From a checkpoint of a small sound classifier.
Data: trained on short pieces for a synthesised band: melody, chords, bass and drums, 149.9 epochs.
Rows from block 8 of a small sound classifier, named by matrix and row number. Rows with one number belong to one neuron. Each number is 50 + 12 x the weight over its row's rms, rounded and kept within 0 to 99. All counts start at 0. After the name is the row's rms in percent of the matrix's.
After each neuron's rows are labels from the 100 clips, of 14976, where the neuron reaches its highest value: "top examples" is what is common among them. Only what is clearly more common there than usual is listed. The data: short pieces for a synthesised band: melody, chords, bass and drums.
# fc1: MLP up (model.blocks.8.mlp.fc1.weight, 576x192), inputs 96-191
# fc2: MLP down (model.blocks.8.mlp.fc2.weight, 192x576, transposed), outputs 96-191

fc1.151 130:29 44 60 36 57 43 32 52 38 71 65 37 47 60 54 46 41 69 45 60 37 53 39 57 42 59 41 56 48 65 63 43 60 57 59 69 59 51 36 49 40 60 50 51 63 64 69 51 45 35 37 47 52 38 66 57 36 45 41 56 45 68 41 58 63 43 57 59 39 51 40 42 52 43 42 53 61 70 48 53 50 56 30 16 58 50 75 41 84 38 61 53 47 53 44 46
fc2.151 142:42 42 54 36 45 74 54 38 54 42 52 47 35 58 55 35 45 79 43 31 56 41 45 47 62 49 25 50 38 38 54 69 38 45 44 34 47 44 44 53 50 41 43 43 46 31 33 53 43 53 37 48 56 52 65 64 62 63 44 75 54 62 51 43 58 36 58 54 70 75 43 40 58 71 34 62 57 44 35 55 56 49 28 37 57 45 39 53 66 47 69 43 53 74 66 65
top examples: key: E minor; key: A major

fc1.327 104:63 47 61 49 54 41 45 78 36 43 41 58 42 59 34 44 39 37 44 54 64 55 63 52 52 43 48 63 49 60 83 44 73 37 53 64 51 44 69 35 60 70 44 39 43 67 59 46 11 41 47 56 70 55 49 40 39 51 61 55 37 53 55 62 32 52 51 54 30 34 53 38 50 39 33 41 60 54 54 31 56 51 66 58 58 69 32 42 45 45 23 48 50 30 64 33
fc2.327 104:53 45 64 30 42 40 44 43 42 52 72 60 42 62 47 30 45 44 41 45 60 60 60 54 65 57 29 34 34 67 63 43 45 51 64 66 41 54 24 43 93 52 60 56 57 47 50 53 52 49 52 50 72 49 52 38 32 56 54 55 73 48 54 32 29 44 62 56 64 38 43 42 38 31 45 45 42 64 51 35 65 57 33 39 64 56 47 45 58 47 64 27 55 43 55 37
top examples: key: A major

fc1.534 096:41 41 46 34 67 56 49 57 39 55 37 61 31 72 50 28 68 40 40 53 56 51 59 45 73 44 29 64 43 49 66 47 51 40 49 55 54 47 41 58 64 38 36 46 35 43 64 77 34 68 42 57 40 60 44 48 37 34 56 50 44 36 27 55 46 64 44 56 46 44 45 48 36 43 47 60 62 50 57 50 71 42 68 62 63 53 57 52 59 21 42 27 54 61 72 51
fc2.534 076:55 67 45 48 47 57 52 53 38 35 52 67 72 35 53 43 54 24 48 68 53 49 76 31 56 33 50 42 37 32 37 61 42 41 83 46 39 36 54 47 80 38 40 53 30 48 52 62 62 87 62 53 34 62 63 45 40 43 49 45 64 32 64 49 62 55 35 34 65 43 50 32 30 57 45 58 48 48 35 39 38 61 65 67 76 52 60 82 45 50 34 51 56 56 59 46
top examples: key: B major; key: B minor

fc1.229 126:71 51 56 54 30 50 55 60 48 32 47 63 37 55 38 46 41 41 46 47 74 58 72 45 45 55 45 48 55 49 73 50 73 44 56 60 50 48 48 37 37 55 35 59 54 50 42 29 27 48 46 60 78 87 54 51 63 80 57 38 41 46 63 41 50 46 64 64 60 65 41 46 21 46 53 57 49 51 44 42 61 44 38 36 18 67 22 45 46 50 53 53 59 28 31 43
fc2.229 139:31 48 68 25 63 65 36 33 43 54 54 70 36 69 36 36 63 39 54 55 42 44 49 50 69 55 26 48 30 50 65 51 57 64 50 58 52 66 50 84 62 37 52 41 57 41 56 62 31 43 37 20 66 49 55 58 39 36 47 59 53 55 66 61 52 49 52 54 48 54 45 28 64 58 44 37 51 66 62 47 54 48 51 55 69 56 47 41 39 55 49 42 51 55 72 52
top examples: key: E major; key: F minor

fc1.69 134:25 51 60 34 55 47 32 50 45 66 68 40 41 62 60 48 41 78 47 61 38 51 40 51 45 53 46 51 51 64 56 47 66 61 57 68 55 47 40 46 30 49 45 54 62 59 63 44 48 46 47 57 56 45 77 54 31 47 43 49 41 72 44 57 71 42 54 55 49 60 33 38 46 42 33 52 60 70 47 55 55 56 33 18 50 57 71 40 79 46 61 58 51 56 39 47
fc2.69 153:41 45 62 30 51 58 54 36 59 53 65 42 32 62 61 34 43 79 42 27 47 38 44 47 66 57 23 46 30 47 53 62 40 60 38 39 39 51 47 61 58 34 53 48 49 29 25 50 47 48 47 44 51 54 68 60 62 62 47 69 49 67 43 47 60 33 53 55 73 61 46 29 58 61 34 67 51 48 45 58 58 49 32 36 51 44 45 54 67 50 69 45 50 71 60 60
top examples: key: E minor

fc1.179 082:38 44 59 44 55 33 37 56 42 51 53 65 25 61 62 24 61 50 31 56 28 76 72 52 54 39 29 53 48 68 60 39 73 65 55 63 57 50 49 57 63 47 43 59 68 49 58 47 54 63 60 63 34 61 46 43 50 42 40 59 45 40 34 47 35 44 65 44 52 58 37 56 58 15 50 52 57 79 45 58 80 51 46 40 42 56 60 48 56 32 57 55 47 39 43 40
fc2.179 060:53 46 63 57 56 56 31 46 63 53 55 40 50 44 60 31 47 58 15 42 52 57 32 65 43 44 37 46 40 62 46 53 62 47 44 65 44 58 62 43 35 65 50 41 62 47 54 39 39 32 51 66 60 59 49 42 54 39 54 70 48 52 64 46 40 37 74 45 53 67 29 50 47 52 33 73 57 42 35 55 53 35 52 46 57 60 52 42 62 58 62 59 34 63 48 58
top examples: key: A major

fc1.351 094:29 53 70 54 49 50 53 67 57 47 45 45 42 58 61 42 43 76 39 49 48 64 53 45 39 54 45 45 57 68 45 38 59 57 42 51 42 45 51 47 48 44 53 52 65 43 35 39 57 42 61 69 37 36 58 33 57 71 41 58 26 68 48 45 66 51 55 47 47 59 47 40 63 30 60 46 43 74 61 56 42 39 57 47 22 66 35 30 47 53 38 46 49 55 44 59
fc2.351 089:39 53 53 54 41 50 60 44 52 66 61 56 76 55 56 40 51 58 56 39 29 56 46 38 56 76 48 58 45 65 41 41 30 42 55 34 45 65 53 46 67 41 65 52 38 51 28 61 76 41 73 53 21 30 37 45 51 54 41 53 43 60 46 41 60 53 30 49 41 47 65 45 63 31 47 21 37 46 55 48 33 54 63 48 49 60 54 52 59 70 44 11 55 66 37 47
top examples: key: A major; key: E major

fc1.318 109:64 52 54 49 65 44 50 54 54 65 39 46 24 61 47 31 49 55 27 55 50 41 45 59 77 57 39 59 43 48 77 33 60 53 29 66 54 54 66 56 38 52 38 42 49 48 61 58 37 34 46 51 63 54 42 33 56 37 75 50 44 70 43 62 28 81 40 59 41 40 57 37 33 44 40 51 50 55 57 50 68 45 64 61 62 54 54 43 43 49 38 36 32 35 67 25
fc2.318 094:42 51 64 39 64 71 45 64 40 44 45 60 70 47 34 45 44 07 43 49 64 58 50 67 51 58 40 45 52 53 38 58 29 60 51 74 39 55 41 32 58 58 55 33 53 49 74 63 56 63 48 40 46 53 43 46 18 33 40 52 76 30 53 53 33 40 54 43 45 57 41 46 64 50 56 51 50 33 42 43 41 39 76 59 71 55 46 65 54 44 38 45 31 53 62 43
top examples: key: B major

fc1.13 105:47 51 73 27 68 49 52 51 52 69 46 53 28 74 50 25 56 62 41 63 53 47 57 39 74 61 29 57 23 54 79 34 61 34 30 53 64 50 60 56 57 28 37 43 42 50 50 65 19 42 36 62 60 57 48 53 54 46 64 42 31 60 40 68 59 76 40 67 46 38 43 26 35 53 44 60 64 52 52 56 70 40 62 54 58 48 43 39 70 39 42 25 44 40 73 31
fc2.13 110:36 54 57 44 64 64 57 49 38 51 42 55 64 39 36 34 54 22 26 64 58 58 46 65 51 58 41 56 43 37 35 77 43 63 47 57 41 54 38 64 64 36 57 29 36 38 74 68 65 72 36 36 30 59 47 40 27 40 29 48 63 25 46 58 37 37 50 28 56 48 40 41 62 58 56 51 52 38 44 50 42 50 66 68 70 45 58 71 47 46 45 63 30 56 67 58
top examples: key: B major

fc1.97 091:35 48 66 53 50 43 46 66 34 55 46 55 22 73 57 33 41 45 34 48 38 66 61 46 48 48 32 55 57 66 66 39 67 60 46 68 49 43 51 40 56 57 40 46 57 37 49 40 59 40 61 66 30 48 65 42 47 44 44 55 28 55 26 56 44 52 50 47 40 39 48 51 63 22 56 44 62 79 51 43 62 52 53 31 33 51 61 45 77 33 28 50 42 52 47 31
fc2.97 081:48 59 41 52 45 35 29 59 54 46 56 47 28 50 46 42 50 63 35 53 36 68 44 47 70 60 41 30 36 73 67 46 45 32 40 62 58 51 53 47 42 50 52 46 76 51 54 28 43 37 47 76 65 65 32 46 56 34 61 77 62 52 60 40 30 60 83 51 53 56 42 61 39 49 53 54 63 53 49 53 54 57 42 36 55 55 56 43 63 40 65 54 24 52 61 36
top examples: key: A major

fc1.213 113:45 45 56 54 62 39 26 54 66 56 65 67 49 59 50 44 72 51 42 56 35 69 51 45 49 55 37 47 52 75 62 41 58 38 64 65 60 47 47 45 52 37 57 75 61 83 62 49 53 54 72 41 54 44 41 63 41 44 55 47 64 39 46 45 56 45 62 42 54 56 45 40 26 38 58 48 50 59 61 61 56 44 56 49 47 58 50 36 40 65 56 45 64 11 38 54
fc2.213 120:64 52 51 52 51 65 40 47 65 62 62 63 44 59 43 54 40 39 50 60 66 45 60 47 41 55 43 33 45 45 50 50 69 52 63 39 45 46 58 58 65 20 32 57 35 33 33 49 44 55 49 39 54 65 64 67 51 51 53 38 34 41 72 66 83 31 40 50 47 57 38 44 40 73 52 47 45 45 58 56 54 39 61 58 32 23 42 63 62 59 38 42 78 65 45 66
top examples: key: E minor; key: C# major

fc1.470 104:46 66 68 40 52 62 45 72 43 35 41 60 46 68 54 40 63 51 44 46 46 79 51 75 42 44 33 57 33 76 66 58 55 54 54 59 30 48 36 49 60 32 40 34 74 36 81 60 46 57 54 52 44 68 26 34 42 59 39 67 45 35 42 44 42 37 67 33 48 58 44 69 48 39 76 53 46 61 43 56 52 42 47 63 30 56 38 36 55 37 71 35 42 70 49 56
fc2.470 107:46 35 55 60 62 44 48 44 41 65 58 39 56 64 40 51 51 48 41 56 52 40 29 73 41 54 48 61 70 55 47 42 62 48 60 46 69 50 42 44 45 55 51 78 38 61 80 56 47 39 47 39 46 47 64 71 14 35 38 38 51 49 39 57 49 26 54 66 46 50 26 62 44 29 67 42 69 35 53 36 55 46 58 31 65 49 70 43 67 52 57 52 53 33 45 58
top examples: key: E minor

fc1.293 101:48 63 42 55 43 56 62 60 39 55 57 48 42 49 52 35 43 45 36 51 49 32 56 36 64 53 39 59 44 44 59 44 60 49 38 37 45 48 70 38 43 49 46 30 40 64 55 45 46 43 60 70 50 66 68 42 35 43 55 43 45 64 49 54 37 71 52 42 40 45 58 36 49 37 39 56 50 60 31 34 68 70 62 37 63 53 47 61 39 43 31 45 26 46 76 25
fc2.293 095:47 39 57 57 65 45 26 44 84 44 54 37 46 44 35 60 37 35 56 42 61 65 38 74 33 52 55 14 62 64 54 57 53 59 34 66 25 60 39 43 47 64 63 68 61 36 54 22 73 45 54 36 54 56 41 53 34 47 52 57 50 54 58 51 31 42 58 34 51 45 32 68 75 50 66 34 58 41 45 51 56 49 55 54 35 54 39 47 42 63 73 64 51 50 34 63
top examples: key: A major; key: C# minor

fc1.312 102:53 43 53 40 50 36 40 59 65 52 55 55 13 79 66 34 68 67 46 58 51 55 64 39 63 53 42 66 41 61 88 35 60 40 56 49 63 51 39 43 43 41 36 49 50 54 61 54 36 57 55 60 72 56 51 50 52 59 60 44 37 57 32 35 44 84 61 68 61 50 46 45 24 38 42 61 54 69 57 61 78 48 36 45 38 42 36 36 63 17 49 37 44 35 54 31
fc2.312 114:31 53 47 46 57 43 56 31 53 64 77 33 48 56 37 60 50 52 80 39 47 29 23 53 54 56 50 31 53 39 26 55 52 54 27 47 58 51 69 67 45 57 76 36 53 57 35 47 43 41 34 47 58 47 47 40 70 50 46 68 42 65 65 65 51 53 49 54 46 47 72 47 81 52 55 32 54 41 59 56 29 42 46 43 63 49 48 26 44 85 52 60 39 50 66 55
top examples: key: E major

fc1.294 104:39 53 62 48 57 57 64 63 34 71 44 46 49 63 48 47 45 58 51 49 59 49 40 68 43 54 43 67 55 62 58 38 59 57 42 66 56 53 54 47 50 71 41 30 52 45 71 65 45 32 43 58 29 46 39 31 43 41 41 52 27 38 25 55 23 50 39 63 28 41 53 47 54 20 60 39 43 54 60 44 44 39 66 48 53 56 51 36 69 43 42 24 20 57 48 36
fc2.294 104:65 59 38 52 43 36 42 55 41 47 48 64 61 62 45 58 67 45 70 77 58 64 73 33 53 62 66 67 37 48 70 26 43 36 62 32 53 43 35 48 56 38 47 45 29 61 47 67 50 47 51 44 54 44 48 55 42 37 57 19 59 43 38 43 74 65 42 63 40 30 56 49 35 53 47 45 41 57 57 50 54 55 44 51 42 38 43 44 53 28 49 54 78 36 42 36
top examples: key: B major